{
  "arch": "transformer_decoder",
  "vocab_size": 65,
  "width": 384,
  "grad_clip": 1.0,
  "epochs": 21.1,
  "warmup_steps": 710
}
Rows from block 2 of a small autoregressive pixel model, named by matrix and row number. Rows with one number belong to one neuron. Each number is 128 + 32 x the weight over its row's rms, rounded and kept within 0 to 255. All counts start at 0. Numbers have three digits each.
After each neuron's rows are labels from the 100 images, of 14976, where the neuron reaches its highest value: "strongest on" is what is common among them. Only what is clearly more common there than usual is listed. The data: rendered roads seen from a driver's seat, with toy cars, trees and houses. In brackets: how many of the 100, against the usual share in percent.
# fc1: MLP up (model.blocks.2.mlp.fc1.weight, 768x384), inputs 64-127
# fc2: MLP down (model.blocks.2.mlp.fc2.weight, 384x768, transposed), outputs 64-127

fc1.287:142142110136153130057140136114157172123153129167209061085130127157123067178190082129140108158083170145149133093096183201089149089113115142084153121122133124177099128186045145109134113115159123
fc2.287:150102116139111169088177139156110088129132118114132102150114137137085066168135124139128058157083165113105110084088173184113085130131136157143202112139121148161094149138080120103120101102180126
strongest on: sandy verge (67 vs 33.2)

fc1.699:126144181091148126164207035171129065117161108141151093101140117139123146129108149178167161130125095086082128136150117122092135125082097108106140120137151137166097107163122124038136115102189124
fc2.699:135122097141103109111102166075121174128093140108146130123182104121116151098052116120124088145162119139098078151164103128102120192132109162125114111153255124104145149153102127157118157094192152
strongest on: barrel (66 vs 29.7); dog (56 vs 27.6)

fc1.235:163101129131068134133103104053151203116162097146127118101187150093166176115103108142134151152135097114101111142142145196140127064187111154140151089121182044114113112101128168114137013188139106
fc2.235:118128106116155116140152129130078142130123122092175091106148178148128115168089145114081149126097129113092184087118119109053134139097179147191107153145109116133139111074098145109167095101112123
strongest on: tree (60 vs 29.5)

fc1.746:106080140197118142154104140154121186088129163150142064125119155095200151123094135140177133100116136149145157131115059099105129145108113153065161115131117148116209184189134152132148118112146155
fc2.746:138107103188114160167067174158117142105116141162126091130108092131094119114109072111119151135180106122133115133136085141151178113072141159101106085174093195121108138192052180135142147125153168
strongest on: sandy verge (99 vs 33.2)

fc1.177:130112127134129178131172103179171132099171129119136111128216134137154129062120131096136138119132153112162163144115064132109137110116141155167155098129161042167160152087204152158151086140148105
fc2.177:089142073154188161103114129140105068113123152122133113157141170202108102169145073111172149124167115141151151125129065095123127126096156152132137080137111109061122170094189121112131137104101125
strongest on: barrel (70 vs 29.7)

fc1.557:100119198137089134082075084152144130125174133136190104104136189122156148126138132121167134129148129167126127149102140119081145156125142141104095053068157163121155156160149132082157107142122163
fc2.557:107119092176122118100145112096115137194128088126144111156140111143137138074080170121148129163068127103106150107135123084142140159127151109153146161166152123177113120111122097094052155116141184
strongest on: double yellow line (83 vs 24.3)

fc1.736:127114195181145145099157135111130146139073147190154128082103124112190110147095097107182118135109141142151159128126095106079119099062151128088151105120131115191110166138093129107108145103147164
fc2.736:129115086089170149119154090105105187158129181138147110158119162201106112155110121145129205125169106138144125098139126057159065106106161132099119140107121152120131123131082090139119118040100166
strongest on: sandy verge (67 vs 33.2)

fc1.40:165129146147176115164121158100130116103140130193108139077124139118174082153116174121147182132125164103152113108131142198136116171165107082116113083145129123152081149117174165119144095130180120
fc2.40:142103083095146077077109138117149142132094183142183137150137136122134125088144098085107122077119184105145155137168118145157026122069093138126131106167109097137168159083175087116139137141175135
strongest on: sandy verge (60 vs 33.2)

fc1.317:093127137166160161119106108150119132126164109165177125140113117087082106101092153139106088143202173171135073170143136147064138158089059131134137143152184083136138129139120103132148113167162124
fc2.317:089167122105158184155115166132155162097128106119139105046115116098131125109152149117102124112136106103124075166118130151142217186074160134139128139099129166143138121183125148162117114111137183
strongest on: tree (100 vs 29.5)

fc1.160:113122160101132131141138140126157147118125124110117153132131140058151126129153174181140124135171150147166061096147153123135147121125148177151078124147146142113115140102094128151060138131084115
fc2.160:112072213109165115170117153105173111158142143152066115144130116068099136139105160135152094177117167116152052115124178182125132125116129150138138127120181117102102086149143118115075084140129139
strongest on: sandy verge (63 vs 33.2)

fc1.563:142122134092186111109077128212149125162156147156132149144123142098198097057095111118218127131153042108153165110101090100126128117106099116046144091135139103165121129138095065103112114159108122
fc2.563:110142117116115113132137125029125087106115104078130101133106101149088151188159166141085109161093136103120105153131137162106147139144120125201121170122183151108108189101179184162128158135166091
strongest on: barrel (76 vs 29.7)

fc1.370:141134118153151120136135159137161157127149128091097137097111159165131134140120072142114087156159148075050116156130157161127111136120127103161132155096166130080171114070159136149163116136111121
fc2.370:167117171116127141117130131118093119165127134086113173123153150171070101104182055129143094124132124064087108159134114112122113126114146155112155125127176085123140102115115123126171080134139160
strongest on: double yellow line (77 vs 24.3)

fc1.673:040223132135099103124110151100113099138119141121108187083168173154209108145078129165127145043147070173180132090094165123143116174108146129108105072145142151140174139082091144142101129096144104
fc2.673:145164166133123136108164184113074067167137112119130170058142172144163081158085065155153088127086111115132099133122188150045113141123116083153107104140166198128129110103090100151103125097208079
strongest on: sandy verge (72 vs 33.2); dusk (67 vs 29.9)

fc1.457:140129137114185161132126129137178134084141112169145113097152134166228119151144163137138135154174124134147099080115152193204132117159070130116148092147142096140128165093087149123135108255179099
fc2.457:121124046188145169195150091138152209112143136087152107118171109214195115073144130121126128118132124138043087135127116153145108186116106102114156107108073096092144120146095161144106151054099126
strongest on: double yellow line (53 vs 24.3)

fc1.91:103138214117157152135152111166094103116135149143143128096087111069167128102134081155183105134111092182096104137080136097102141101104100133095117139096150095120103136162119132154123099094135149
fc2.91:107126149090135104091110130175052158159138203122099122125077103158135100115162168130125091136068098183085163146114118142110091150195138102204140044097214126191157082082172071132141141133075175
strongest on: barrel (88 vs 29.7)

fc1.27:122134141103168117100180100121157205117134103128080102157141160111119174145129125140190116123125072097110115090078081070123118110090158143113149179136111099123145183109134100189145136136105120
fc2.27:129103059189199188089090114134120097112205106159119088109112101053175143136133084099151148158111164091121093170108074090153132144108109117180123135085098110100126076203128091128088089132090116
strongest on: tree (66 vs 29.5)

fc1.346:158143142093090128106112103173156149117137131090136069148131133155181130151146145139186198140171071084117146089152105127163135132113124139082142119162146117133122122183110064069137050106110153
fc2.346:101157122118130129168101108189106157103167124129131154100111137110082123160150131110159135108061094112130116103130199117196139099167049103108186114123074109184097109162127089054124129118052093
strongest on: barrel (64 vs 29.7); dog (59 vs 27.6)